Rows from block 4 of the fusion encoder, named by matrix and row number. Rows with one number belong to one attention dimension. Each number is 50 + 15 x the weight over its row's rms, rounded and kept within 0 to 99. All counts start at 0. After the name is the row's rms in percent of the matrix's.
# v: attention query, key and value (stacked) (fusion_encoder.blocks.4.attn.qkv.weight, 384x128, the v third), inputs 0-127
# proj: attention output (fusion_encoder.blocks.4.attn.proj.weight, 128x128, transposed), outputs 0-127
v.45 079:63 53 63 51 59 54 36 34 58 55 30 54 84 42 75 87 59 31 71 57 50 24 40 52 41 65 41 62 30 39 44 47 46 16 57 35 67 65 21 38 50 40 51 75 51 36 62 43 30 29 70 46 49 45 29 39 37 57 52 28 34 55 40 47 51 52 56 74 72 63 54 51 53 25 59 61 56 59 42 46 55 59 56 57 35 23 16 61 51 58 46 46 46 69 62 70 72 61 68 41 70 59 27 63 28 38 46 57 44 66 62 57 35 67 24 34 61 58 54 57 44 43 58 99 51 54 21 58
v.46 078:60 62 27 54 69 59 46 54 52 63 52 59 21 74 36 15 37 46 32 45 54 64 57 53 57 44 66 42 67 41 56 47 44 40 34 80 16 35 99 48 53 44 54 38 51 46 56 69 74 72 22 58 47 44 33 61 50 37 35 56 58 29 61 40 23 54 52 34 52 33 59 65 37 66 40 57 41 36 60 43 43 65 53 48 61 57 62 40 44 61 60 52 60 43 44 51 58 28 37 60 33 43 71 32 74 34 56 48 57 30 75 42 52 69 69 60 50 62 44 30 72 55 43 17 21 31 59 30
v.47 082:52 39 74 52 41 33 49 35 53 41 37 32 78 36 55 94 75 47 55 43 62 38 32 40 49 61 39 70 39 58 37 44 54 62 70 21 81 63 01 49 51 35 54 65 64 44 43 27 21 20 69 37 55 45 71 53 53 64 58 40 44 61 65 70 79 45 45 59 47 51 46 36 61 31 64 49 53 53 37 49 51 48 40 45 45 32 35 61 61 41 34 55 39 79 69 44 44 71 54 51 56 52 26 49 37 51 41 51 46 80 27 58 44 32 52 34 42 46 48 64 41 51 51 87 66 58 29 74
v.48 084:46 51 20 41 42 45 64 61 45 54 58 48 13 62 38 11 24 61 29 52 53 72 54 58 56 43 59 35 83 56 55 46 49 69 49 73 36 43 98 55 33 53 39 39 42 55 31 57 62 63 27 60 59 49 66 66 47 57 49 74 53 42 61 38 43 49 43 31 30 43 49 57 54 74 39 42 40 46 65 46 44 44 42 43 58 74 65 33 36 42 54 45 57 32 47 29 41 45 27 72 29 44 72 36 76 55 51 54 55 39 59 37 63 36 62 80 40 25 44 40 63 47 41 00 37 46 68 49
v.49 107:38 50 27 47 47 41 64 60 42 46 71 59 06 62 52 13 31 52 23 49 49 61 62 48 59 46 54 33 82 52 62 48 44 73 42 75 32 39 72 56 33 48 38 27 46 47 40 48 64 79 20 60 53 48 64 65 47 54 61 77 61 51 65 33 49 68 55 30 35 52 52 42 57 70 35 51 43 47 62 49 50 42 37 57 57 77 59 34 20 45 45 52 69 36 40 37 39 35 30 65 34 55 73 41 75 44 61 49 73 47 64 45 55 32 77 68 34 47 33 50 66 36 42 08 45 30 68 49
v.50 083:67 59 31 50 71 58 40 58 46 66 54 68 34 60 41 18 52 37 30 54 40 68 75 56 45 46 66 45 58 40 62 53 40 32 34 86 29 37 95 48 41 52 46 47 55 57 51 63 72 74 24 70 51 49 30 48 43 35 35 56 64 24 63 16 29 60 64 35 57 44 59 56 44 79 33 68 46 38 64 49 43 74 64 51 47 53 44 35 27 57 61 53 57 32 46 56 70 33 41 59 33 42 72 44 68 40 50 58 41 36 84 46 59 70 56 53 48 67 44 37 71 53 39 17 24 37 64 34
v.51 108:56 45 72 56 53 51 40 40 55 50 35 43 90 39 56 89 67 44 74 52 46 37 37 52 35 59 41 65 16 45 43 55 53 28 53 29 68 61 25 43 75 59 64 72 59 48 58 45 39 25 83 38 44 48 44 40 46 45 38 21 44 52 34 68 53 35 45 71 62 47 46 64 45 31 65 49 57 60 35 56 53 50 65 42 40 27 45 65 75 54 54 45 24 63 53 61 54 64 76 26 68 50 29 60 23 56 42 37 28 48 35 50 45 61 19 24 58 56 67 54 40 59 63 97 58 63 39 54
v.52 106:42 58 24 49 47 48 61 63 54 50 66 47 14 63 40 12 29 48 20 44 51 76 49 51 60 42 54 33 79 57 53 45 44 65 43 75 26 44 81 59 33 48 40 34 49 53 39 56 59 78 26 63 53 47 55 67 63 52 54 74 63 48 63 39 42 60 49 27 35 45 51 41 59 68 32 52 37 40 69 44 51 48 37 58 62 77 63 35 32 45 53 56 64 40 44 31 45 34 22 75 26 44 65 41 76 53 56 56 72 45 69 41 57 36 70 72 37 46 30 41 69 45 47 04 40 30 68 42
v.53 077:33 36 72 46 36 41 59 47 55 41 43 39 82 30 58 98 63 66 65 42 50 32 35 46 41 59 46 57 29 62 45 44 63 57 58 30 71 65 01 45 50 47 40 65 50 50 55 35 25 30 84 34 53 55 67 45 37 60 61 36 44 71 46 64 80 45 47 69 53 72 42 35 54 33 64 42 50 65 37 60 56 35 48 56 43 43 40 61 59 37 38 51 37 61 59 47 38 70 63 47 67 58 24 64 25 58 47 44 40 65 21 59 52 41 36 40 50 46 62 71 31 49 64 91 69 63 37 72
v.54 076:63 57 21 47 53 63 43 61 42 66 54 66 21 70 36 00 44 49 44 65 46 57 73 66 58 44 56 33 66 47 51 60 49 46 43 87 34 39 90 55 48 66 50 40 35 54 48 67 68 77 17 66 53 47 31 50 46 36 38 62 53 44 49 17 34 57 55 36 45 34 51 64 45 72 34 58 53 49 55 43 47 63 50 46 53 58 59 36 42 51 53 53 64 28 40 53 57 41 30 61 40 48 64 43 75 35 55 48 54 33 79 38 60 68 53 62 55 50 38 31 64 56 38 07 23 34 74 41
v.55 093:35 51 42 50 37 47 61 65 59 48 60 49 26 48 39 35 09 60 24 49 45 61 51 37 38 57 48 32 72 53 60 36 47 76 32 63 27 42 88 61 34 54 40 64 59 57 35 44 61 72 43 69 76 54 73 62 45 55 45 64 48 58 63 39 38 50 55 24 22 68 53 54 59 57 20 45 30 52 56 56 51 47 50 52 58 75 76 29 40 46 56 41 67 37 48 34 39 56 31 64 29 37 78 41 64 65 52 52 51 27 54 30 73 30 70 86 28 34 46 47 71 31 56 27 48 39 80 47
v.56 067:14 45 52 60 46 54 66 74 39 27 72 60 30 45 51 42 21 73 35 40 40 61 62 43 43 67 23 58 42 46 55 42 51 72 37 60 38 64 69 72 65 53 43 45 53 56 53 41 53 54 67 65 58 58 77 47 42 52 60 57 51 50 62 50 44 38 61 59 22 38 43 54 46 54 39 26 39 67 47 66 57 34 33 31 66 68 62 36 43 28 67 42 47 38 40 45 29 54 59 32 63 51 70 62 48 63 69 28 59 21 42 29 60 05 66 54 25 37 69 66 63 29 64 18 51 38 92 49
v.57 093:62 51 27 42 19 28 51 43 36 42 46 39 53 52 67 50 56 29 71 68 38 31 50 59 55 74 43 48 59 73 44 44 40 39 60 52 99 64 21 38 46 80 49 54 38 37 24 54 38 38 41 47 53 37 32 62 31 66 51 48 38 59 51 39 89 66 39 54 24 63 42 54 60 43 66 65 56 59 41 41 62 46 34 54 59 33 26 58 38 48 12 47 57 66 51 34 56 79 42 49 52 60 37 48 67 20 46 60 49 70 47 65 80 46 35 52 58 39 25 45 36 56 37 62 54 64 52 93
v.58 103:43 53 74 50 76 75 32 47 64 61 61 71 60 59 44 50 56 44 56 29 69 63 49 55 59 36 58 50 39 30 52 57 64 38 48 48 15 42 47 46 58 22 54 32 68 57 86 62 62 59 58 54 21 55 45 37 75 31 56 51 50 50 41 85 26 42 54 59 84 22 55 45 39 55 51 46 70 43 53 45 39 64 65 46 39 51 69 40 63 51 78 47 52 54 38 79 53 07 66 37 54 41 59 64 33 63 53 48 40 42 48 47 13 61 66 28 71 75 65 51 53 47 53 58 49 34 28 18
v.59 075:63 54 39 56 46 55 33 54 47 70 41 38 25 79 37 02 44 54 62 70 32 48 64 73 53 27 62 39 59 41 40 59 58 43 29 71 27 44 72 58 52 76 53 30 22 65 47 75 70 52 26 49 36 50 28 53 42 25 36 38 68 46 37 27 43 73 52 41 51 29 49 69 39 71 56 54 76 48 54 43 46 53 58 45 48 36 59 48 65 54 44 57 71 31 40 55 39 33 42 47 42 33 63 34 65 34 55 47 59 30 64 56 49 87 24 57 71 62 59 30 50 68 37 20 36 55 70 44
v.60 101:61 45 76 58 51 50 38 44 46 51 27 39 89 39 50 84 62 46 86 56 46 27 41 52 40 58 44 58 16 47 46 57 48 28 50 20 71 66 26 45 70 65 55 75 55 55 56 39 42 28 83 41 60 56 40 40 43 42 39 18 45 55 38 56 59 39 54 65 60 54 53 66 48 27 62 53 54 68 34 58 49 51 62 35 40 29 36 71 74 54 51 48 32 49 61 58 59 71 74 34 74 50 34 60 25 55 38 48 24 50 39 54 49 59 21 35 62 46 66 50 35 51 55 93 62 70 43 59
v.61 080:20 44 62 48 54 44 64 39 57 33 70 69 59 22 53 90 56 39 35 29 67 64 40 38 52 73 36 57 38 55 63 37 34 53 72 33 70 56 14 53 46 24 47 60 66 30 53 23 42 43 78 49 48 59 78 54 55 79 67 61 37 56 51 77 54 46 57 58 48 61 46 36 63 32 40 49 40 48 44 60 62 32 38 52 50 57 44 40 34 44 57 33 36 74 59 46 58 68 55 50 55 63 34 73 39 60 59 43 42 69 36 52 49 05 67 36 27 46 45 75 56 31 69 76 65 41 25 55
v.62 093:42 41 78 45 42 40 56 41 47 45 35 43 83 36 63 88 70 50 80 49 51 29 40 51 41 55 41 61 25 50 47 58 62 44 62 22 71 63 03 44 55 48 57 66 48 45 59 42 34 26 76 32 49 49 59 34 41 53 62 36 43 62 45 60 67 42 40 72 55 62 42 46 50 33 70 45 64 56 30 56 49 43 52 48 39 36 33 70 67 52 43 46 36 64 55 61 50 68 75 41 72 53 26 62 24 63 44 44 37 72 31 68 47 53 33 27 54 50 60 66 25 52 56 99 65 62 32 62
v.63 078:29 40 74 53 60 43 56 42 60 42 53 59 83 25 66 93 63 48 55 36 56 48 33 42 42 56 41 58 25 47 54 45 45 49 73 18 69 57 08 49 48 23 57 67 63 31 61 37 36 37 78 49 51 52 57 37 55 63 60 48 30 54 50 74 62 41 45 63 58 58 35 36 52 31 62 42 50 55 33 56 60 40 46 52 46 48 35 56 51 47 46 41 35 75 52 62 55 71 76 36 75 61 25 64 22 62 54 46 44 64 30 56 49 28 48 28 48 56 62 72 42 37 68 94 70 55 22 55
v.64 096:68 64 53 60 24 44 58 38 78 50 50 64 60 41 53 84 38 67 42 49 73 55 27 51 62 25 64 77 46 60 48 39 31 56 51 34 61 60 78 42 59 29 52 67 69 47 33 51 36 25 78 35 59 33 58 61 45 74 49 48 37 49 52 69 70 33 76 64 63 36 62 54 64 00 48 43 38 43 41 65 49 33 53 52 54 62 32 49 78 47 48 39 35 72 46 27 61 56 40 42 28 53 47 69 45 65 59 34 40 46 55 46 40 22 48 54 37 32 40 53 53 20 58 72 56 50 45 67
v.65 124:31 43 46 41 85 68 55 70 49 43 82 65 25 71 45 25 47 42 34 37 39 54 74 49 64 79 38 49 56 40 67 46 43 26 56 64 55 34 40 40 52 49 51 22 20 38 66 56 43 91 43 68 45 52 49 52 51 61 70 92 38 48 46 40 29 61 35 66 58 23 54 45 65 88 50 39 46 42 52 35 58 57 57 75 51 66 55 33 44 44 72 55 50 49 20 69 52 30 65 40 62 68 52 54 52 37 60 54 57 42 49 41 54 43 79 44 61 47 57 59 57 51 47 22 29 34 45 27
v.66 121:75 55 45 69 00 29 39 42 73 58 20 44 53 34 56 70 48 62 58 55 64 42 36 52 46 26 82 64 53 67 41 39 52 70 46 49 45 61 83 64 55 45 46 62 69 54 17 49 60 13 57 36 67 40 46 59 43 50 28 21 57 51 48 45 72 38 79 35 50 44 56 46 44 11 49 59 50 48 46 64 46 49 44 44 49 40 52 65 70 58 28 50 43 46 72 19 47 60 19 55 21 28 47 49 62 59 39 41 45 46 69 57 39 60 31 60 40 46 37 44 52 44 52 56 53 60 63 81
v.67 078:81 36 46 62 32 27 38 49 34 61 19 17 50 46 42 54 79 51 59 67 48 28 61 56 41 27 63 38 49 54 46 65 61 51 49 59 53 56 37 54 38 59 29 66 58 62 30 56 65 37 32 48 58 51 51 49 37 31 30 20 64 50 63 18 65 63 44 25 45 60 46 47 31 79 46 75 52 48 73 44 45 64 45 35 45 24 42 59 36 53 16 52 67 39 86 39 54 51 33 56 40 37 46 24 58 53 36 67 55 65 62 48 45 84 17 43 57 57 37 46 47 77 29 52 44 61 50 75
v.68 103:21 47 47 43 67 67 56 61 58 43 95 76 15 61 48 28 29 37 38 34 35 60 70 50 58 82 36 51 59 47 69 34 40 40 51 63 43 37 55 39 45 45 46 24 22 39 62 59 42 88 47 66 42 57 51 51 49 58 70 92 38 50 45 60 44 57 44 67 58 26 61 35 68 69 49 31 46 47 42 43 54 46 56 81 53 69 66 32 48 40 64 44 37 51 22 52 48 30 63 48 57 66 66 78 51 46 66 52 52 39 47 50 56 26 79 42 59 49 51 72 48 42 54 24 36 31 39 37
v.69 093:51 40 71 51 38 23 44 48 43 46 32 37 61 33 68 70 83 44 77 56 32 24 50 50 31 66 43 65 43 61 45 58 60 70 36 43 53 69 12 38 33 46 38 88 62 52 34 28 60 42 53 38 68 43 57 54 25 29 38 18 61 50 72 59 77 71 56 45 56 58 64 34 43 54 46 51 50 65 44 67 40 42 41 49 40 48 33 72 49 51 26 25 38 62 71 35 54 75 41 50 39 45 46 38 33 67 56 38 36 64 26 60 55 40 26 47 55 62 47 57 46 45 50 75 94 50 53 69
v.70 069:37 50 47 46 14 19 73 51 68 40 50 60 38 46 58 63 48 61 52 59 49 54 61 59 69 58 51 79 66 81 40 41 60 67 39 66 66 51 58 32 56 44 54 45 18 33 16 64 41 39 32 37 57 25 64 69 35 60 62 55 53 51 36 49 97 65 55 62 66 41 56 46 63 40 53 42 43 52 28 55 43 41 46 83 55 62 29 63 64 48 27 43 28 61 37 11 56 44 35 31 33 59 45 58 53 50 73 50 64 58 34 47 33 52 50 55 78 49 34 58 46 49 30 48 45 42 45 94
v.71 093:32 54 45 53 43 61 63 59 84 39 79 84 21 46 55 54 17 50 36 42 55 64 63 40 68 59 59 70 66 47 70 34 38 57 46 60 29 46 86 59 48 38 45 18 43 29 51 59 33 76 43 62 48 42 49 55 45 73 61 88 41 50 29 67 42 52 56 62 64 33 69 47 64 38 50 30 35 47 46 58 41 51 59 69 54 72 50 37 61 40 72 50 30 53 18 48 44 27 54 52 45 63 67 72 46 51 68 30 47 26 63 38 46 30 84 57 47 51 51 64 56 32 70 38 32 32 39 42
proj.45 086:33 41 46 35 41 48 52 59 43 36 47 20 28 50 44 11 34 44 61 38 41 56 65 51 53 68 51 25 40 55 44 48 71 49 64 61 51 22 14 45 52 65 53 65 21 67 53 74 58 49 27 60 38 68 64 47 32 46 52 58 59 41 62 45 53 70 18 39 32 77 58 34 29 82 43 44 52 43 46 50 64 69 38 59 59 70 77 49 35 48 48 49 95 14 44 44 35 29 52 72 50 76 58 62 48 68 31 62 70 61 47 37 64 53 62 61 72 59 38 34 59 54 41 35 46 51 53 56
proj.46 092:30 51 63 39 53 52 36 45 58 49 48 69 61 45 75 82 82 45 40 51 51 47 39 49 38 36 45 72 66 52 41 31 37 49 67 51 70 64 66 68 50 45 51 39 48 29 49 20 54 32 76 40 80 43 48 58 59 59 59 51 29 51 32 67 50 25 73 56 62 33 67 59 78 22 50 34 35 53 28 73 60 06 56 62 45 52 51 38 66 61 40 40 23 70 50 47 59 70 44 37 48 61 40 41 47 60 89 30 44 56 39 69 29 33 48 32 33 34 64 67 42 38 68 57 60 60 25 45
proj.47 092:63 53 32 55 46 50 48 59 51 37 37 32 40 48 35 15 24 51 54 52 49 59 58 53 57 61 45 27 37 48 67 57 64 39 40 48 32 34 31 37 44 57 49 72 47 74 53 73 40 67 32 67 35 62 48 47 44 53 35 60 60 50 70 35 55 66 11 43 44 76 35 44 23 85 43 57 53 46 68 29 51 94 41 30 50 61 55 52 31 38 53 51 84 22 52 55 50 47 56 57 57 40 61 66 55 55 06 72 52 50 57 29 77 70 48 74 69 61 34 34 68 67 42 49 53 36 66 49
proj.48 093:44 50 64 57 57 56 51 54 50 67 68 68 72 50 50 90 72 55 31 48 61 55 27 39 43 33 40 68 54 49 50 42 22 51 53 41 45 75 81 60 47 29 43 38 73 37 49 30 43 45 81 43 61 39 43 52 76 53 53 49 52 45 34 61 47 26 78 47 61 33 61 63 70 14 52 46 39 50 65 68 48 15 56 46 35 30 23 49 62 59 55 48 10 89 54 57 61 60 48 39 53 35 38 50 50 51 78 38 36 51 44 59 32 29 48 33 46 35 63 70 41 55 75 59 60 57 25 39
proj.49 111:56 45 63 52 50 48 43 42 47 59 57 67 75 58 43 94 84 54 35 42 64 53 33 35 33 36 45 75 51 50 54 46 20 41 60 36 65 74 60 46 50 37 54 44 69 39 49 32 50 25 74 47 68 35 43 49 81 59 46 41 46 57 45 60 50 23 57 47 78 22 55 75 68 16 49 40 41 41 59 60 52 26 55 49 36 34 27 45 69 39 51 50 23 88 59 49 75 60 49 38 46 39 41 46 57 43 68 31 28 62 40 51 40 46 41 25 50 24 51 67 48 61 74 51 62 57 17 46
proj.50 100:31 53 61 34 52 45 42 40 47 45 63 69 59 52 75 82 78 57 42 53 58 42 33 41 40 39 41 63 61 48 37 41 52 43 72 53 77 59 62 62 49 43 60 31 44 28 45 26 52 29 75 44 76 44 50 56 58 63 64 47 29 54 33 67 47 33 64 48 62 36 68 61 77 20 45 28 28 44 27 73 54 07 49 61 48 48 49 41 73 57 41 36 28 66 48 50 46 61 37 43 45 69 37 43 40 51 89 22 50 59 31 61 33 26 49 29 39 26 62 65 50 39 67 56 61 62 19 46
proj.51 113:48 59 44 53 47 52 52 46 56 49 41 33 35 47 50 09 18 44 65 54 35 52 66 66 62 68 57 26 41 53 47 56 84 59 37 63 29 33 42 55 50 55 48 56 30 66 54 70 57 78 19 51 31 59 59 46 25 35 56 59 61 42 61 40 45 77 33 51 26 76 37 29 29 87 52 55 63 61 46 39 43 76 46 53 60 67 72 52 32 53 50 51 80 14 41 49 28 34 50 57 53 57 64 62 50 53 28 67 66 42 62 45 60 57 59 74 57 76 52 34 50 39 26 44 39 40 84 56
proj.52 113:49 51 63 54 56 46 44 47 57 62 61 67 68 52 54 95 79 51 37 51 69 51 35 37 37 35 46 75 56 49 56 39 23 44 54 42 60 76 70 50 53 32 55 41 68 33 51 19 46 25 83 51 73 33 42 51 73 59 37 40 39 59 38 56 52 25 64 51 70 27 56 71 67 14 47 41 30 43 61 65 51 18 63 46 36 39 25 51 69 48 51 53 11 83 57 51 70 63 47 40 45 41 43 43 53 44 77 34 35 56 47 50 40 42 39 23 46 28 56 59 52 54 70 57 61 61 29 47
proj.53 093:71 50 37 60 45 52 59 53 43 36 46 26 42 51 26 15 24 49 62 51 50 57 65 59 56 61 54 34 34 52 61 65 60 53 39 46 27 34 35 30 47 63 47 62 49 73 59 79 52 70 25 60 29 59 51 46 38 41 44 51 72 55 67 30 48 70 25 50 41 64 28 50 16 83 47 61 58 55 65 25 43 88 46 39 51 59 51 54 26 33 58 57 82 32 49 51 44 38 59 59 56 37 58 58 54 48 13 77 56 52 56 29 79 69 50 68 66 67 34 36 58 59 36 45 36 36 75 55
proj.54 096:30 49 67 45 51 51 43 44 51 55 59 72 54 43 64 83 77 47 39 48 56 48 37 39 46 33 43 70 64 47 34 34 34 52 69 53 67 64 64 65 55 38 60 37 55 33 48 39 54 30 73 38 63 49 42 55 59 58 59 54 36 48 36 61 45 27 78 61 57 36 78 59 78 18 57 34 50 47 34 78 54 05 59 60 43 44 48 36 71 67 45 46 13 66 48 48 46 57 45 43 44 61 45 49 46 51 88 28 38 47 38 68 19 31 52 33 39 24 61 67 32 32 62 56 59 69 16 43
proj.55 091:58 70 56 67 51 56 52 45 59 73 61 64 66 62 38 84 74 51 31 56 69 67 38 41 44 30 52 73 52 46 59 48 37 56 41 49 54 74 82 45 50 16 52 35 73 38 49 35 56 27 68 52 69 34 42 50 80 50 48 43 63 53 31 58 48 25 78 36 61 20 37 57 59 06 42 57 33 48 55 57 51 21 53 45 48 41 35 56 59 63 47 52 11 88 54 55 72 56 48 36 52 17 26 44 54 50 76 40 56 58 48 50 30 37 43 33 48 48 48 52 51 55 73 53 50 49 32 46
proj.56 073:92 59 60 86 49 51 58 28 47 63 51 55 66 43 22 58 49 66 57 36 68 40 57 52 41 46 42 90 49 44 54 34 40 67 43 38 26 54 69 56 66 46 56 55 82 42 53 57 58 41 54 50 26 25 43 51 78 57 25 17 72 51 41 56 46 47 57 42 70 10 43 76 53 49 53 41 66 76 47 53 65 65 56 27 67 50 21 70 56 45 53 34 27 62 44 57 63 58 44 38 52 22 56 39 60 32 50 35 50 30 48 30 46 66 45 44 36 39 57 53 60 37 50 51 49 46 90 48
proj.57 107:17 48 27 30 46 59 52 39 52 49 75 50 43 43 61 48 15 44 49 34 54 80 49 46 68 41 63 42 48 36 50 51 32 33 65 45 43 35 45 46 37 43 61 58 57 76 63 82 28 63 46 49 10 79 50 34 50 64 56 75 46 43 66 77 38 42 34 60 51 76 61 38 47 46 75 45 76 39 52 42 56 57 54 44 43 48 67 32 40 45 57 44 68 25 45 63 58 20 59 51 53 64 86 88 52 71 33 68 32 55 67 47 34 35 68 69 43 34 31 54 39 40 48 62 54 34 38 45
proj.58 097:60 36 73 55 53 30 40 75 38 52 24 31 57 48 50 56 75 49 58 60 31 27 50 58 18 62 44 51 54 65 24 43 68 74 34 48 55 57 29 58 64 69 29 57 35 36 32 19 67 45 52 49 93 38 51 65 30 29 48 30 46 46 48 22 70 68 69 51 51 47 50 48 39 63 40 43 30 68 37 71 36 57 42 51 54 57 55 58 63 56 36 68 46 50 51 29 18 82 41 52 41 51 42 15 43 38 49 35 72 41 28 62 69 60 44 44 58 69 70 43 56 46 54 34 49 73 75 63
proj.59 087:36 44 60 33 54 46 41 42 39 64 60 66 60 43 75 80 76 44 43 44 39 47 39 56 44 43 53 69 59 47 23 45 43 54 61 49 63 52 68 42 43 41 57 39 50 28 45 21 53 55 71 23 58 52 44 47 51 45 72 52 19 47 38 59 50 26 99 64 52 38 67 56 81 32 64 51 55 48 31 54 59 23 62 68 52 37 56 37 55 71 45 43 27 69 41 47 50 60 39 40 43 71 50 56 39 45 81 41 37 41 44 77 25 24 63 31 19 33 64 61 18 20 45 54 46 59 39 48
proj.60 105:45 58 41 46 39 54 55 49 63 45 47 38 32 44 47 10 23 45 67 54 43 59 66 62 67 58 59 30 49 50 50 48 89 51 35 65 35 21 39 54 46 53 50 47 30 59 50 80 52 75 22 51 26 63 62 49 33 43 53 69 60 47 63 46 44 67 29 49 31 78 37 26 31 80 56 60 61 58 40 48 49 78 42 51 64 72 74 53 28 50 49 50 83 12 41 52 25 31 52 57 50 50 56 54 47 54 33 62 76 45 57 48 55 60 62 76 49 82 44 35 58 44 28 48 34 36 74 53
proj.61 088:73 45 45 75 49 45 53 59 46 36 42 29 45 52 23 23 28 53 59 55 54 51 53 43 50 60 47 45 39 53 73 53 46 54 41 40 24 51 21 45 61 52 46 73 54 65 54 74 48 42 38 81 38 42 55 49 51 51 23 42 76 60 62 37 56 71 00 38 58 56 38 45 20 69 34 49 43 59 69 42 43 73 50 30 45 60 36 63 53 31 58 67 72 29 56 51 54 34 63 52 55 34 46 53 53 61 07 57 56 54 56 15 64 67 40 63 81 62 38 36 83 75 61 58 55 45 56 50
proj.62 106:62 49 35 50 46 54 62 57 45 48 40 29 38 52 44 16 27 52 63 48 34 56 65 63 58 63 56 21 39 52 52 60 64 49 40 57 32 25 27 41 46 63 48 57 38 64 49 74 49 72 23 53 29 56 54 49 30 34 47 54 63 49 70 35 53 73 30 53 35 71 38 37 28 84 58 60 65 48 56 24 40 93 45 48 60 57 60 57 23 43 57 51 92 24 45 54 41 37 59 60 52 52 64 59 57 51 14 78 55 50 63 36 68 65 55 71 60 74 46 35 55 56 24 39 42 36 79 55
proj.63 093:69 53 43 56 42 44 58 56 51 42 33 22 39 50 26 11 25 48 66 50 44 43 68 45 50 61 51 34 39 54 63 62 67 57 43 51 35 36 22 51 57 60 43 65 41 69 56 71 55 56 20 66 30 57 56 49 35 45 34 53 70 51 69 36 54 73 13 40 44 66 37 37 18 88 45 57 54 55 56 39 48 88 48 45 49 57 52 58 36 37 58 58 89 16 46 52 40 39 53 57 50 48 60 53 53 49 13 70 66 50 51 32 67 74 48 71 74 72 40 40 67 60 34 39 48 43 69 57
proj.64 086:63 77 37 40 54 54 42 65 46 55 44 39 33 55 49 44 67 07 33 56 31 58 43 58 56 48 58 20 57 52 54 52 64 37 41 65 73 51 41 21 35 41 64 30 28 74 53 52 59 55 31 48 52 60 53 50 57 51 65 48 67 49 65 31 47 53 39 18 41 73 33 47 34 68 43 84 42 44 42 22 67 41 44 82 58 59 51 39 32 59 43 61 69 61 56 55 51 45 45 54 51 59 32 67 57 83 47 78 68 87 59 45 51 66 52 61 69 52 22 29 61 79 34 49 63 24 24 50
proj.65 110:53 32 73 47 37 40 42 73 36 59 31 69 66 45 66 58 74 63 55 68 40 26 52 55 53 48 41 59 59 68 42 28 42 38 50 44 75 65 39 58 73 78 39 37 23 22 30 38 42 49 53 42 69 34 26 68 49 57 40 45 37 58 21 11 67 52 60 75 68 32 73 61 77 47 49 28 41 56 44 60 57 20 49 59 53 60 38 58 69 54 38 67 27 60 37 30 45 53 41 46 38 65 34 37 56 26 59 25 57 49 40 61 45 67 30 25 57 25 50 65 45 66 45 38 47 73 59 62
proj.66 104:65 75 33 53 64 66 57 25 60 46 69 46 44 71 24 44 39 43 51 57 74 66 38 39 66 44 71 48 46 29 72 72 61 39 57 48 36 46 52 25 42 30 72 55 70 62 72 76 55 42 40 63 22 48 56 32 79 52 55 44 66 67 62 79 28 48 26 20 38 60 29 52 34 49 31 70 40 39 52 38 56 60 41 30 74 53 56 49 41 35 61 47 74 61 57 69 65 33 56 53 60 33 49 48 55 55 63 73 42 56 53 12 60 40 49 67 55 68 24 31 73 52 60 51 57 38 21 38
proj.67 075:47 44 61 52 55 65 48 25 59 57 74 42 60 56 54 49 19 70 48 30 64 51 57 50 58 51 67 66 30 40 55 53 58 60 50 41 13 36 53 54 57 33 57 76 83 55 62 48 40 47 61 56 21 62 75 38 57 46 37 49 53 48 78 99 40 50 41 74 59 43 52 32 48 49 70 45 62 51 75 55 32 84 55 32 23 15 56 59 43 44 62 48 75 35 63 67 47 46 60 59 50 44 83 49 39 29 34 47 30 34 51 32 58 29 59 47 28 66 57 46 48 25 62 61 42 51 62 38
proj.68 097:59 42 70 50 37 43 37 67 36 60 35 70 61 39 55 57 74 59 54 69 53 33 46 58 64 32 51 58 55 65 50 27 40 41 55 50 75 67 46 60 78 69 46 16 28 21 39 39 48 41 53 39 65 33 27 62 57 68 50 44 39 63 17 12 61 49 47 70 57 36 68 73 75 47 53 30 49 50 44 51 72 13 51 62 58 54 38 51 68 54 39 71 33 57 38 43 49 48 44 42 35 64 29 44 66 25 69 35 72 59 46 60 41 70 37 23 56 20 47 55 51 73 49 25 53 72 62 65
proj.69 097:60 67 37 58 43 48 34 45 42 66 69 32 35 49 29 29 23 53 41 37 44 71 57 55 73 26 91 31 49 47 43 40 44 44 51 61 40 40 62 60 48 42 58 28 61 60 56 68 47 57 28 42 28 72 46 46 59 58 66 71 64 43 57 64 44 49 41 54 46 72 49 40 27 78 77 68 65 44 54 30 81 84 46 57 50 39 59 37 31 55 51 68 74 19 36 55 37 28 45 63 55 60 78 65 51 37 27 73 69 53 59 46 32 49 73 61 37 55 45 19 44 39 45 36 26 26 55 48
proj.70 065:59 60 40 48 67 69 39 59 28 49 51 37 51 53 46 63 55 21 33 44 47 72 28 47 70 42 58 25 42 36 44 53 38 21 76 39 78 45 57 32 44 67 49 42 49 64 58 53 28 52 48 26 32 58 36 34 69 62 67 61 47 72 79 32 37 25 55 52 50 76 56 60 48 58 63 62 46 27 35 12 72 50 49 49 65 59 41 32 41 46 62 65 67 67 39 59 67 34 52 61 64 67 29 79 50 53 29 77 67 82 60 59 59 52 60 53 61 19 20 44 47 74 45 44 56 42 37 46
proj.71 092:51 51 66 56 55 43 47 57 33 52 41 67 56 65 41 52 86 43 47 68 56 36 33 46 59 35 40 44 53 56 58 35 53 36 58 59 75 64 37 43 74 59 61 22 28 39 39 56 56 37 45 51 53 31 27 59 74 59 62 46 55 63 28 20 59 43 42 44 59 33 38 74 57 41 39 53 33 48 41 46 68 15 36 63 77 66 43 46 62 47 45 77 38 84 40 48 65 54 46 29 42 54 07 46 67 43 72 56 77 73 36 42 47 68 34 23 74 43 20 61 58 81 42 31 56 67 44 52